Weights of a small image classifier: depths [2, 2, 5, 2], trained on made-up road signs on poles.
Rows from block 8, named by matrix and row number. Rows with one number belong to one channel. Each number is 128 + 24 x the weight over its row's rms, rounded and kept within 0 to 255. All counts start at 0. Numbers have three digits each. After the name is the row's rms in percent of the matrix's.
# convs1: 3x3 conv (model.blocks.8.convs.1.weight, 192x192x3x3), inputs 22-32, a 3x3 kernel for each
# convs2: expand pointwise conv (model.blocks.8.convs.2.weight, 784x192x1x1, transposed), outputs 196-293
convs1.115 109:136134159141146168108101119118125144122124137135143136132164169105104106114090103128168144104131112124123118106148128146123119126141129120173169104098104118076094156170170112093119103098089129176158112095098116094092134176170129113105095088085119106138114113136175167174111129126131155130114132138
convs1.116 125:167135129143125147143121130114155133114139148087125123138132121135148139134134125111116111127135098141142122139141132129116137097115122148132137135140149149135129109142138093146137088108122135128133133144142140142128139126107112139114136120109104145160088124157087140153111139133137151108113125125
convs1.117 096:110126135124135152117148137152154152093093116142155142082130145104131130079068074120144164115111127134125098142144131098118135151160155087140143099117133083068076160159163131110152145115156091144147111114128089064072161152166098098119111078133127147143129140156140152154115153117131156119102122100
convs1.118 094:146146157123172158098141092097119122108114116120145126144104120120098123160170149079141124087069081123112128103115126117121162100131099143111119112119137174167166135166137146097136109106107136113115127113144179180168116117105122107139143140136127122131110103087157154137100112129091084098133110096
convs1.119 091:163150108171146148111087113089087081135142141135129138178197191175125172159163155124125113112130114092127070104083115114133126127128148164191190177126173156167152153108152116110122097089122167188185184119181148168147162148156173091163128137129113125129091085084127132115127116160144164137140136126
convs1.120 107:159138130184115122143087047111107090141116140154143147111130142096132123119127150127114145126125164145144149114110120117110124132113141103124143100136128121128161128112100130158128116119117100122150088125128132118157101114133087135125129129144150115081135101070139119106127151159121116158115129147
convs1.121 083:139109114125149147126152165124146107109135131148129133134146127151127141180147173124092121156142111132130131157137115102124139160136120132147129153131136183149183136145128146107145160108109133138131150125124180146176105149133150119117174125137136121149125139116147120118097101140118108139107118138
convs1.122 090:115092102105117117158159128126164168124102140160156130131090089143142154136139170081144153154129158119110137121156147118099127160161139127088100143130161147138176120154149146117161168117159133090107138133152158141166123123142152136150153111159118167149130143127126130139097167165098124121113121138
convs1.123 093:111120112145137144142140161127094120118124122132130144166174175165139180104112115145158141141144138117095098117121117111122114127135168161166165172141179109110111150145152133101136128121160155176177180140192114113108156167165186131181104103132103123126092107099094140114114143149166133108147121147
convs1.124 094:150156153148143148108126149093099094098126119108138139200174191165125179152118136112145119111123120100087108097096119101121104105133139182164181166131182162130118163121151095115082104092112188169194175133170150132128177140151145106150128105125091125106081127117123171142050123139118143124114118136
convs1.125 092:162140144133147162115107107125176143083095096125120116118094088129119143155183153095162147095097095114135095136166145083131133132103091126099111127118159162178162135161155140133129121117119114097087131132161171195163095128112111115143153157124147126140103108124130134135114115133079078091112097086
convs1.126 094:094103110144140161134131173133117128133119102106107107131161154154139157100091102144178143136138122101089096129130133132116104131135117136163162152136162107081084141163167139126150141144129136162154158141166099095095129161144182151168109112103121095124116102126123178146118162158138132112139118130
convs1.127 083:134140118155144163160151165069103103136138138136137159179138190177099144165121156112098105162118133103129099099115147114140118153152157177123198190106135180121159146112154143122132129155158187137194193105144167113169144109163176097155143140158088141095099109097093101129100094093122109086120096116
convs1.128 094:126119159143145175104099113097105133133122121127136151129154165116097106098093081113175140111110093125113126082141122156135133113129145131162162110100116106078077151159154103112113117116110129162155115098105100096077133162152146112111090107084107084141127123143168148172105117136136148125122106119
convs1.129 090:123130138100148165121152144124145159100099109117115136140112127121116172137163158099163146100099105097117129133139147125132150127113120147125130137116186152175166156151145174134155135087110143124133132122184152173168138113130156103172153130142119153145103099113133121158110095137101090095111116109
convs1.130 092:139103109137135105135118112112131138115142133142142113142130141132105157146148180099094144115129150071130134104141150118141125180145119149133139124115160157142175112141147151119143167124145152134140139122156159146183139125131164129142164140150103136157099137113108102124082111139065094127094138140
convs1.131 090:135111120153158151145155123085088085131128117128126125111150104107112102116098116181171144153126151152122111097130076112133136142136144110131101097105105129091118115111099158136163158170164122131109106096106130092129104146108134144149157145153108143106133139114111120120159162138159115124135114122
convs1.132 104:155142088189133075167100079108119118105125133149135134111104109106107122094137162098095145113102169104130146109104114095124117155140127117100107099109128105148171093108087108134106139131105105097125078105132101130170101092108085107113118126133151115113096124103110104113107132141072146145081119137
convs1.133 113:147129106175136104144086061116097109129133145129101115103124116085119115119112145113136166096134159145144159121112134136141146125095108096112105077128119122122147119112104155171140115121120100111123058129119123103150093117113097142140123104140142098079144124103124116097102158143098145158123137157
convs1.134 097:144133138143158141118142167122121097148149148122140114133118126136119079173138085162095106150141115157173139092107083159157135130129101134112136134126090164130095092083101140163104128135083138123146127119068160133090123123129152142090168110079103138132098131156063129127132129100156128115156127144
convs1.135 081:141167139145138153123131118106107122092093111107145154140147178135108174140130156129154130133129143102092090116102110078108102102135128139147183138118157143133152159131141125123143112129116161138181139104155154148148165119172151119172145150149121111098125128119147162136092132109144108104129123162
convs1.136 079:164143108119122137094101119070119093138160154148146160178155195183111171154157171129119115126095116094108075119113124109128116169149160167158185182121168152156169151110134140117134144108171182168192183112180161161169129149161203082183156132164090126110112126101105093119109099127096095121132119157
convs1.137 094:115120145124123136135135140166168182134099109164177153092128081111129132076083061141144153147129161149150127160169154134124133151171154101137097101131141085076067163173143149151149172136129101136095098130137091074074160155149098129122153119103159162162126131157141139154133168137120136112124115115
convs1.138 097:155170159106158147122124107083134116134132076144129129150115128182116187166180167109156117123117116109127112099120126107115097145115088150134154188109192163180181106137101138101118143098109150139135183115206165181173110113127174111186144140137106102118127109105153158139101103129099091108117116107
convs1.139 110:163134124152129150147116121120168140116125152097132127144133119139135135134140128110117123113146110125143141144145125152110140119112123142134135134132141139144133108142122095136133086095128140132124140146140135147133142118103114135111124117111111154165070119149097155139107141126118133092109119122
convs1.140 108:113134140115125146141166162154165164106109137148153135120091070105102109121072066158092124156122104171147112140162145110107173122134137123094086107109114127066081154150139128139156117108143124097085101091100129059069156121120089087118145081120156163161118142161115136142154131111135122137140128122
convs1.141 100:152182158149143163086065106082076100129138106139126123144169175122120131129170154111167120098121112110132088109099103125141095128114123132172166143130149138163144151136147101102100090056079137170169135120137142168147146152150127118109102131123094082119112114115156147155100108132147167146135142125
convs1.142 087:116132120135125115105125152119109091136129122125140130166170173134143190143143147144156131138151134107108103117115105122124114128156140159166182137135196143138128173140163133129146118103122173161166144146194137150130162154156184143191141118114106094083097113104106160115096153151148148118155153151
convs1.143 091:155152121164128136105079118087106095121154128145151131183179214191131186162167153117111117120127121076128076127101136128141120135119141174181203194131193173157142161117162142114120106080128192178197198119181158162149179148169190096172140117122109155109082129107106146133089132158131136135143137140
convs1.144 090:121118146141122150132160162135104127108099104101091108152147162147154156119116109133162138142131128100098113142149141117102113102130101149152158143152157115116099160164173124125159131162122147156159150157168123117112151148157145155168112134095124082099107086134114132141120159161116143113161112141
convs1.145 082:135112138138139124096156119114146129121159124132103088160117142121129114161136154125132152119099151137131144113144133102146121133147099161113143131114120162125159106135143119126142157157101167116144135127133172134155155135151150150143177129134136105146158165149132094115111140156061095116125167164
convs1.146 108:140125122166150137170170125096116089111120124147142120138137094177126121150152168125089102171132158153135129109125077109117124146145134144127108171126112149151165091135061121088109131150158148125108176118121145145162124122072167114128143175167110119122108151090123123100123114109151147149140098108
convs1.147 095:136110127167133129158167127098126110113124112120124110123135116164121117144131162159133127177109168163110139102138104125118122122129128123114126154116113155127147072121070145098149154156164132120122162109121142132155110127102174112154156151192128157101098154105103124109135132112165114112148091124
convs1.148 113:140157149134151129128152154125089113154150159155129147113125120121149109147116100142093120165137116174176162100111104152157154146129133100121116112154109147118096094094098131147133152135098102113120113154094147113107107120111125155109158137115136135133141175175134131151107110115113124151155127158
convs1.149 104:153124153131152130150197103136091113161132137139141121118137122101129107139083100163155137144131163160157159132126089136147136146145124117132113094123119140078103123127091150138158158147112120142128098135108145082109141167116111130126186119114161137154177154178129155112135164117129139145136156155
convs1.150 087:113136104130132096102117148119130125144148141131130139193171186179139186172152166119113126153125117130097109133127159159143141155137172188172179187137174168150171167124162153104147153097190197181184186136185172158171186124148196093181156118172112114122088133075088115113109096149120098113146134160
convs1.151 152:135156176125137154116133126136123111149130081147133082127125141154124132136131141106116113113127130138129130128119130138130104134128088141132138161129137140133145118146115130129090127120075134120132151133130139129142116113126132122127127118132152117089156124084157142095138119102118120138118122122
convs1.152 092:146142135168134149153181145109115104125104107133146118153111115157136145150131153127109136181130177175137149103136102124131121126134113155114121167144135168128144099146093127122129158147157151109121162134149176126148133113123157139142158153165145146085133167084110138085159175114195153144145068103
convs1.153 102:107096123108136114107145137152156178137131118144119095133120129131150152158131163132139155122111128111093120160148181151114119169130112122126147127136154162142166126138148183106137176100153138121134149147165162138160120134164155109147159112148136177161106135127098113112115145171087098122137142132
convs1.154 116:145135150118118164136150161115131143096148146116156123154126124128129139149107108153093128145139111162161135142146126113133145102130123144124131134138147148103105100136131088143130101111117141120118117130127144101095138109125105129110140097114093153172067153160086141128135140129138120138111129140
convs1.155 091:111098140118153123160184158121125085104138120111125133149138123145148128162165142121088101186125145145119109129132095107138116137129147142138136150150127166160140128135121146124108165115168152148126150154117175164153117139111161122128159124145140133136113143116092122117120115112138128127133135122
convs1.156 105:132136160144162118154179141127098083132147142143122139120120102142144102163143142133110123178136150162156156119112097147139113125142132131106111136142099146131137094084097138129093143161141131109116140141095159133140126125106140152108143167159147129124164182162131138154118112115137131162146110150
convs1.157 099:156114090192133115164112084109116112093115153136127143118129149109125132112149159110124147124103186155149153101121134101102150145120135119121159100126134123146170105095085131134106127115126130121160091131148131144168112113136092109132126145143114125139116138127106112120089132135112153164099097158
convs1.158 102:140145167130133160090110127126149170091092100141152150122161149128130127100082079126165152098105114135115108121156138124117104133155157112158152127123149093068074151158168111104136114111115120159149130125136099077082153176164128128138117094104125124135135130152147163171100152125132149118108129147
convs1.159 089:102100151148148129176196136102099122137129120119131135195129135186143113171161140159067093195133128140120145124110136125126111106141148198117121171146116164151130121113129132094135124135168191127109181137120164144146169098124168109138150127171128123093132144123128120110144137128137099109123095131
convs1.160 159:129158182118146157106136134140129117150133077142129088122124145146121141143130139118122117113135122133130130136127130138130107136128093131140148152128142137138146132148116138134094127129081129135132153127141136132138110122136127127134124127129153121100156119090160135105138119101121115130125125120
convs1.161 096:118065124134131102132137071152165155126137131155142104142122107123144133112144154135106172138145156122133144117140166130125132151138110143116120123150138105147150113128132148118149144115128152111125128152136141132163114107142140130139159117143139147136143151102131122088131190173091152148098144151
convs1.162 097:124122110119145124118152151124124113119138126116151153170158153157137158155132133153150158151131159119080148126115126135137134129156179167155157164140150151120123144133152129092183114142193170157153164146162155132125167144161157129185133128170100137076094149086084172105141154135141125113146112133
convs1.163 090:112141126092122103134137162128133122139138148140106100186155167164128164161151159140124127148127139109103115151138147135137149179126142183134172171125169164152150142116155171107162180098178188151179177119184169158174170105158195110188166128155127123137101125099073115104113122157124098118142128164
convs1.164 093:130122102179153120153133055156128138139093144131149145109109104095108103098088115117111168091130171133145160131121128145138136136123134117112105078111118115093124141144133154169127117114127122112110076094119129078137115117109083104112129107133148154102155156106116132106137176158120158159127159163
convs1.165 090:121101125170126134183175129122097121140117101159128125137161128144174120126160159133092135192145161165121154106138119114144104141113097145158131126179116145165159123127123103108140151143105150153133136168124143155148141141106137158134148147130111101127103123090085140089099139113157173141172133138
convs1.166 084:140165149134143135138124118106118138107117105158194140134147180146148143149135128119114120124115147116150095115130160094138113158180140145145175153133147141135143162115162100101146147137124138140171150135139146130129144121198102125146163129146134151094125131101130142128130140087119164131152129112
convs1.167 089:151126119158158106150144078119070090144140138115115134120125126102125097124103131161117147151098147159151138105093096157150145136125142132100122101137092119088134107078106134125145157148140134106124082117096128098133110112118123122145174137156123133087150179128122147126138158128138133128121112132
convs1.168 137:131153177118130162077140124136116109138132072138129090134120153153130139150131143110110104118120120138127126141123122129123112131130098145138152156131141151141143128152112126136099125126094137124139162132136154145142120122141139136134129118134152104109144112087153144106132105094123109133134121120
convs1.169 090:114097122123129132140128119149126176140137114139114119160144148144156143161145120150097158163157163160101152148124187107134137162143154153138155141146150155142123147085169120117161144101127167130157150147149164120126151100167132128162176120109112149116118131103079135093158180148157169164135161170
convs1.170 098:122104143161143133157171116096101102114116113134140116134143082165136091150141152148113126180103158154136136102117095110127133137146123135135096139138096158132157101123077157110146151148163134118097146129096150134156121123091169130129163161177124153091102167101110134119131142125138141164118096131
convs1.171 089:125123137162151143134162148108090102102105110084115134159184171145154154109111107139164149125121128076084097124106099105137097103147128159167176154147146111118099156147153124145129110109094174176180145155161119121107157163169169166179113134094115088133115117151104143139112160145108129107154138150
convs1.172 089:129132110167144150116135159113107125109131109121109100183173188151145154152116099145151152139128130105078111115134131105139096125152089178172184156141144137105090146133160100105137104100108180170187147144146160115119166149185141125146160114122077131117119128114107163108114179168158160136152144158
convs1.173 090:136112128125124153146127151172162181108107123156135124111116081107146118105098104126137159148164170153154164158166126110137128148134115122122083104134111095089104157157134166144146114119090122117082106143111101085102155178106090153108125088098149136170148114145118138122121143131110152154120149152
convs1.174 099:164180164126140145121145125092082078140133149124131143137148173108156120111079097149173133112107137133117125101120092128151147146152150139141160108168121115080092134140142118129133146170135153145168103150121123093106161173170110159150116142139120102123156158186150140136113126119101130103140109138
convs1.175 098:103104111105164115107164116157143185149105117127114087119119097132122134158137164150141161148116112103084112156129162146094128147122108123137113143122144157142166151156146172085146150106133112126097138121138169136173137113138141108137155118140135172152114141127095105124141123163101087117094116106
convs1.176 096:139104100189140112158121072135126109132103134156146125117119111094121115106119142120119165113110161137134167114108111138129136158140124125118109076126114109128147102133124157176118136111120116113132072120112111120158103122131106113102144118143151140100132158098133136104124180141117179162120127152
convs1.177 112:158109154163113135156147151109156136113140130116156105140115136168141172145112158125126133125148141114113141118170131099116117106148101147132155168131172154101162097150099092149117104141114144134149163135169145106154135086116139122136136083131114155152121138140138158131099133135116140134097128095
convs1.178 100:164176137161144141099093134112097087123110125127136141170185185142163157151164149129132132136132105103111120113081118126112129111124148156182185147153157149171135159134158112120130094088120165178184142161168150163138150145166141125147138133125104116099102102104123151137114132142155161139164155140
convs1.179 088:127117108165153097146141074155136154128067143151156119120118112095144115092107119121111172137120166138136146137144148129078144144133112115118109101146118097110129128133135137119149155128119112102124080136131099093140127126144081116115142131128145146088139140086131149101121192155119159132122136142
convs1.180 093:122139159142152168135150142108118155125111096101154146160168164149155126120104100130157158133122140119109116118133134140100108121156148162169165148156133117105102142162145138091136101128117163167163155152140125106117151155155152150154104106136085113137120132145121165155084172124094156112129116134
convs1.181 089:136164139120134146125150173126142161124119107136174157105108095120098125126081086127090117148103139161158121139153133121111124136169154110104098132101121128087074180163149120141139157146131108089100116084111125085077177172159096096101153127118154145138118159154136133158120141114121162138110109153
convs2.115 130:115097096125115132160151145111105102129156104144150135119131120118134115154108113140151101155151153112096091102097174112141112148155137117071109117134118129089102160125104120119107125174118121158091118101098118108158120107174117105156108122145123110125158183073128109093115101145105099157169149
convs2.116 106:177116131162145106119155130160157154149152157143147140136152145106162184173131161112189151152155130147136134108145093148160153127112144143127136151140161135093155138154079157153088155138154184124159151151126109186143093163138146128182157149144137135146111106116152149160144166155148146121053157
convs2.117 091:135126110124114113146151138107121130121118126156153132114138131113138079157114121142146086158148158115088113096104141119113117151138129111081100130134126122148073180124162125137102123160103111148097121106137138112131147111160132128163136140147127091118169172124133124092138102119092089143160154
convs2.118 089:128105114125111131100105099094111112143128117159114145166111133097108130147162119157121170109093076132112111108166141126170095120102103114125148104164124144121105140120106101110098119150129159108139143130133092123134110122091116107151121114109139139125112072122114109110132117143114088118122135
convs2.119 095:100114105150130177161141175151143151128132134112139147127147149148152134118087143099149094156160164130145170127105147152152134152145148120136115141117142121140171078145126139145129131113148098169146137166134115134172132141142127099125129151127144099136168164152145134181135147127176167160138134
convs2.120 105:093111132141144164125134162148154154152100147132124123107140139124169096114123129129158109143147134126142145158143129146147153105107142134152090131167130123174151101146133151131132149097147106166150163182160120101089095144107142135110134145119166115132173118181146133144150149124138138138138138
convs2.121 083:117122142156155120086103122135124126147125122180094134088147143165112149109150140141137141086091098163134118147166113143117130142095114149171138141153140112142167120131136136137141126097164107099114164156102134145139141146077165169144114136142177160130136047159131144156132131120150158105114096
convs2.122 092:110152116117126127098095134107119124151133122157081139142111113156118138134120117151115111095118117148097120134186149116068136139120124100124159141157129092167124158104175125110139127128133104089109115143140197114122185130142105152149111110121151106138120064154115132057100097093114097112141142
convs2.123 097:099116123126120143150149177144109152133131126137170147126133133128162105144094114127149091192139171109107169105097151141086136139150147128103159113132140088141146133141159132121143104172112092160142116117121141105150180124159132121133137141139134063138169149107136119116106119095132135149176136
convs2.124 085:118107136133133158171155150123122123138176122140149133156124150123128128103113141103170098159163153124134165145104145123147127125166141142112146134130128100127136095146123148127149116174130110159108139170148116110144108141155139104146122141143122126142176134056134132120159138148151144162158151
convs2.125 092:089120129110128111057112118099110127125147117140105143163126129083105112139147129154107159107096054155091110098212144120139099096116097096140133121156118114117093151120129126108122127136107169117130130129106133132135126129058119119142119133099144121117128074107122109120130108123111103079133119
convs2.126 104:111148106128107135150156141147130139140127108138154125132145119114147114138107123130142106179120154117126137122095163145108113140143149130104147110129134124091130141147142124121143135213128105152113132094112173102142152120165148138145138139172109073143162152076156120074121112109133119139179116
convs2.127 080:131136150155124153136111178161129136142156149122124145133150143159169122094093138098139088139169143148144191166087170149105142145142146142151179152128149110161164081140153177149155117150157085138096144185118142093144172153127151128110104160119140102134179106147157151111129171123142152143151149
convs2.128 109:107136108109115118164140133110107103119141100143146122116129110121123115158105117158156104145132142110115100115100174123134108146161134129072098117133104115118096162128136110110126126181115120155080134092107131113175129116153127120140104125123137097135145164081113115101110107142114091164179158
convs2.129 076:110113114128091104106083129094116143134111116120077141160143109108116125143115118177112134095134111126076109125185159134171108098145103090105140100124125133126100159123116104144099114133118145111130124154123122145113095123112150112157125109107160143106107062110117116122118089143098099153124142
convs2.130 084:096155135131149128121094160135144110157115153156101118131110157166119153104128140130138076089133139143125163158164156136092139132152127117194126137135127080166179116125153152128157127109151075103142146162152178098113134156131120170122116126138168122146141085176135145126103130126157156117143131
convs2.131 080:099125157141118169121131165137130162129136150163159147101137117104155088122106139101114088183114144112119129130160124165103144114110160124132083124151138115136133104140142146138149106140124119174148138122125142117138133129109117164137104140108124080101162080139130151139134150113117130129158120
convs2.132 123:088131157136130122117107149145144125142116144157115157117136130140131105095126137121135102107152128132133149155160123129100144148123135123170119140141124105193141111150168140124155134089145076129155148174171145097121135131113128151109145134093187118135157089197139132151134143163149141112155146
convs2.133 113:111129120129128169124124128131149131128099138145145116101128133108156095115154133113148133154137136113125116156143107139138140098079131127150080136154133133164135132139151163132141145076129106155163127152172126126100111136087145145108132139131152120143151091184137134147138137137105114114129126
convs2.134 087:120142148146122155123146125122146142137158148193162140111123130091144117128156137070116141145123100145116121179138074139113147085094134143167094137155134134146144126151118149156132152112153129142181135133138140147104129131083118190103138122103134124133150030166141140138139137152141128094123118
convs2.135 093:092133100131106166135170151152135173117141124126155147124130139128158089110099112118118103197146151092135156152131152160144140104143153115143134108144145131129153108156131147134130123147128113206157122124117122117146115135122145130115111147140093098126171146121151135129149136101128164143165115
convs2.136 082:078147114155139171177105161169157130136126119104114138114159148161159113103096149138132089118163167123130178148102164125124138140124130140151143140116139117153164085142161137145146145099142111173118167160116133136139122143147139123095104143137163116154150169134126142172139156130168174151136122
convs2.137 089:173114102129115105138128097111118122117121121143147128103115114083101105163125132173148148140142133124081073095122157124108131146125101113086107123140127143124069198104156148140097112146136142112087110099135126109137127140119118150159131140109126132112133159127143130094125097126079090121131148
convs2.138 085:102102133127118125123109123117133109139121153121084132191119115131107150136155132118116148114127132125111151115174107110177118107164128129161177135128125112162150108150094132131110127123128120139127128156113090126141094125117137092147122118126151173123133085143122120143139113140170129139139135
convs2.139 085:143104118138146099131155129164140136132158159127172130150132151122140176168123159133187133170156127121125117117127117134165129133131137130127151147117140129077145129166105174149098158161153178108150150140125101197168090135166134111171138153143138123122110135111157149172160148188143137149058165
convs2.140 109:145136149134139117092138120121151150137091146135145126107148122103122115163144131132159144162127109129111094126169112130111141141092131115106131127151134109172087154134148146133110131106143120109121120114110162128079155136102120175164144128122144136123129095165124139157135110131091101100109141
convs2.141 111:093122107116112151159152139143120132128140107116189137139131132155151130095095118120149118168138147112135133157097174129162121151148157132115098113109126129100141097141106114117137130129117131201113125120135097121170103122159126105116109142129136114121162153123134127165148149160153136158142162
convs2.142 091:108121109134116168172148141141112120129141109118143127152126131126141109117111116106118087199135174108114163160097174138128128126157156120140122118117136134140147105135153127129160130149114103182115122111109133107174153113145130113116130151149144094125174156074140121151119127104173131137183128
convs2.143 091:114122117144140169170131158138144151137145122110146124152139125143166120100100137104164093161188175141141169140083142130135139131154141126140149133108142117156197087143122139155155123122135101172135144179140106119176116148144132091135141136132135131136170165126139137182137123131165151166142122
convs2.144 105:110142120106094155139157153121112117122104122132149126115128106114144098126103094126133108144137145097099123132113170138115097141150121103103121112132110117095099141141165124113146097163094125153113101112127169116139149117149120141126116130175104083118126150101123109069103089097100116136155129
convs2.145 083:097167115121114144095096130113122146145102137162111134120131118146115112107158142117116131113103136142112126148178180106087136136086120139139111137179127143146119108153134140138153159141111132136130158154080197132094135127084136155117114125161134137132117085108135127091115138110126153111120086
convs2.146 108:114146153136151161105145175144115120117128110178120128153125140166116118073136141077138096158090125150167149180149132152102135141117132147180157152163141086178173068111140148133144126125151091156127150178141154090132153138105134156101137108120138109136134089168125151127113159112176158110161142
convs2.147 095:092130149152138164126124187164145138127145115169143137153113124120148109113128129075103080159093143123148146163145161151113151110122171127162145148127152074170153084132136147134154114141137082156131130139135162100140149151104139139110108134133111080125137073146119146123130147091121169098150138
convs2.148 108:121130141129154162079140113138126122137141151177124126128136132133119119115181139098120150140088083165151127185174108132131137132070130155178122155168129145153145102124125137142147154134131137159124133123115135124125121141072144200094140119129118143142112037110125137101149141110157145056128107
convs2.149 084:109152137133126164130169128159141129147106150204177147105126121107133105147148140112124129172126143121134131140119112138128124127107161126112069137177153142106146103133124134126129126101131141163157124113117160153111124146147131175101111131141115091130129109143135126090152143128124166103136131
convs2.150 111:131126098113120177164087144137113122118132126092097123179136116186126145094111121111119093114147172120111168151103141121101122144162106102142175128108116124155181084100144108124142126109116103142124111157138152107150140130149117100122118097123150159118134154102113122138112104084180122155128114
convs2.151 093:198123154134151128138169117154141127140137137134149127158135136129132172161138150106174148167146129143143111102139077133166138135110147134112148125149145164132151148156083148135075136160140166143150147125126082174137086134128142099159156136128104155137125110128151146154148146146160162144098135
convs2.152 086:118154163136117158130158168145126123110114126175155126138114113155143128108127107099138089133103120119135139147147151132088129105130167116154174115133137088156180120137155138134146103146110103191156092166143179094106177136129148167119131116142102071140121124147126144082111130081132157096150126
convs2.153 108:134161118122124111137092134117112124123110136116077129122117111142118148144116128147119134097133128105094103128171179109078113142152116103125142110101118102134121149120171112119152117096121123094104114141127183113082185123136121125144108117129154154129124064128117117080094107120109106123091122
convs2.154 105:169116139145133141099139135141153153159110151150125132106155134107151138176145155110178151169156130135148123128147066130132147130077150149117129145147134144171124135143109155143117130139158145108180161148132139144100115151072130144184165142128125135135137066155137145149146138165111138095107122
convs2.155 117:135158154128157122123117132117120125135118141168106128119147137162089161099146145101134117110073117155146166166157124129098142143113114151167135150148126107150159103102155128148157124126130103115114128176137161094089178133116143164112141113130125143137127086115107153084084140094145129110137106
convs2.156 103:131143161131155137073140137143121130128139139213130128128131134134116129107165145097120116160071089159158135184184132134119147131089128158170133156191128120158155095133135134144145151138138117141126134131135140112126133152077146185115144118141126129136127046117133142092128143101158160066115130
convs2.157 115:094134136130136152119121170133134108117125118136133124141120136167121099064131146096159093142155131140139157195154112128104130145102140131191119132139135079191169090124154148132151148094137069160160155183176134085126138139107133146097154129099168124135159087164133139130131141142177145116157124
convs2.158 124:114126107101121136155162141099110113122141103124142120106132116109122087156121110146153102165144159102103095104093156110117105145158137107078101104126123125129074159116137107097129124177112126159090108093115137105135148102154117109153113123125125101125161171080117109086105097129094098151160135
convs2.159 093:100146125099110153140126162109129135112111136181139104142119102181091120089126123102115081134127134140126163187084161105102124161120133136163156131153102113169138103101177114128151109136124096132114118137135145096071171123103127172106128107120113154153164108122095133100134106116155120135146121
convs2.160 095:191107142138148117111153120146130127135147144140154135159144143138154188163121151123158152157130130155151118106140083137173148131123147148107153135146140150110167153130092146134073148164149175135152147129141089178137095148148134086145156148127109158141134124119148157128161148156163161125082130
convs2.161 093:102157123111117116115086150132141120129105146140112123098131116165108115117125131154117111078162136105081163154136163126078103141137137108134123129144121126161149133136184114124183120109123098095129098162142192096078173120130133154112106121133155139129145107141116126086126113126146141127107111
convs2.162 109:101147118109097159156128145128096119108113131120128126124139124154149084125109101105143105145131142119107170158114181128087101152139143098131148097126104128121143106121186106103171106142090112175117092105144164096088184102138118139112114125134089083122140147090109109080074109090111115137152129
convs2.163 120:127132110105121161170085115098123099101110130114092104155122105156095128102128117103132106095128158111099117169099152106122114137159096110145159128116102123153149122098133106107134119118127091113090119126119148100103144119143115114115118109122131155118128129107094116117109085112138095144144130
convs2.164 106:149147115112109137100135135141141134122106135168129120077123131125120108117123112120171126153122121103119138139139122137116114118110136108149100109141126114156124141136190133116155119088126105141135123154138146117097167119098120191129131118134138127132145082164130117143124129138133132100100100
convs2.165 084:106143139129150177141142157150117125114106145151128133139120134142133117128139126085135102134103149129162162148122110124084128132133165142155114136125127102152183123132170136134175122133125086158157125156153183126093174142168118155098149114140150089131118132143123147083073149093172179118141124
convs2.166 087:124119107107110156144128141098108122124112135137143126095138114122125087111107107106122072146162140083093125133093198097117110152151138097104101126105136114155097148130152110111152129129130091170104100150141135081112161109163143122119121133133114148084148137100119122072123121141111122148145134
convs2.167 084:103139159111127164065129145131133131130108145169127148108108110100120100132136126106087111129103105138113126159147146098120115104114126125138088111153125112141130109115124113111138131122125126182113121119092137130102150121081135187095094106116126080108147040150106122141141117110126135065156119
convs2.168 074:150128172137128113139167119136139125106120127119153123172134110124147181145121153138167135148127128122143133133133088131173128122127147135110163123138131130116168152138085112141091121157121162129138153112111082155146099128149126083149165134126118150110150140132127128163144145177144156132109137
convs2.169 090:116116106123121133150130127134147135130107153122113115100144118180128123137145099132150101106151157116102184161109170133073110155133160096157103142122133137136149129137159113115182075129132114120134091139146183125070148126144125129137146130134135123117119151104135133109086123113152149132114100
convs2.170 095:089149157131147140114148164122120131111136138201149136142128130129125103104149119084138077153062111151163137161134145133103123142120133155169145124163127083174145094098144138116134110127125088170120125149136162089113149132116135186108133100119117087113142067151118135113119133100144160074149139
convs2.171 097:094144105128112140148148139148115117127108115153167134102114119141136101131113122107143118158135162091108171170104186139119116112143135116142097125136126112097150085149162121120156122157113135172115107116115148117130148115148129157090128131154118072118151160103143110087123112117143144135169124
convs2.172 100:119149120117109159165167160133126135126125147142171144109135125146135126135099106109173103167152152103111155128096171135093113156156145111115097120120138097122134135150179119132161116148121103164125114138134164123117173108159116140127139144145109087124136167111134115083099135112127157142132135
convs2.173 089:138152097137134105142147118165149142152129123153143133107129155130166131165157130160140114157133130122093105113120133143101138152129160143082108138153151138144098171164164159146128111132130133120132139089134188128150149144134163159145134161130124099152135184129166150078102133130110111117122143
convs2.174 085:103156112135132203150151125153132136145125133181167135104116136127146107138149123117095126164135134112138124140103145130125116133122143130106067116159120131084118104157134124114141139179113153206122116110100141138146118133134140180103097130148111090125150099066128113123154145112127141111163149
convs2.175 092:108118113127120101093092113101116113125088150156093117119128122144111144132125094163101129100109095106082118127168181130109128154091106100162133113137125122143111148122145099106141126105115138096119102146114152117060152116103129141150118115141134171109131086134121130105094096102110109115102085
convs2.176 096:109155126124111141099149146136137121139104139146124128087130128127122095126124125133143110136140101115110148153142125122102125125093128132162107118151120123181126116136179139122158131082135107121144137161164173109102164118123138173104160127107172117125140081179122119136118152146141127098136113
convs2.177 115:158094134119120095108142135109118116127129111138156124197106104084115178165122127116148132143121101123130145095169115122149123098140117119125178124155115124132175128131097135123090117158131132099116133184126110127165117115135140086156142114131116139098111086102123120110136126142151133116124145
convs2.178 106:137110110113096190154148149129127127108148123098154123120126131155144127107095114108170105177160153096115160154099155141143115140166133101124104108088129109119162087122121117118128118120116120189120114138135112132146128106161123099096134125122111134121146158122117115142118112123157144157131137
convs2.179 092:113112109117103118117152148113120102114110125160146130082134093118134074131126093155169108137147126091080119122141160117098100163113126090132102122143112117166105155120173113096131124093120115119120100147144151112080169096126122177123145110127141115112136086146104126133121116120116100108160111
convs2.180 094:115141117118117141153119152110125102123125125165161144102138126106131082154129106129189109144145147094095106141091194120095097140158141118087106123129128100131096149116185114099157122166105113165104110126149150095132173104155124139139137135170131073124162164095132115062092101122095110135165128
convs2.181 094:151148110106102132144132097092100130120096107145124108113117115104083084148135115135130128127127115097096087110113143090104102126094108102113097107144118152140076160084167118119129130133101121134096111107107153100104150110092091126142125118105121173094124123120108104100111087111090087124150127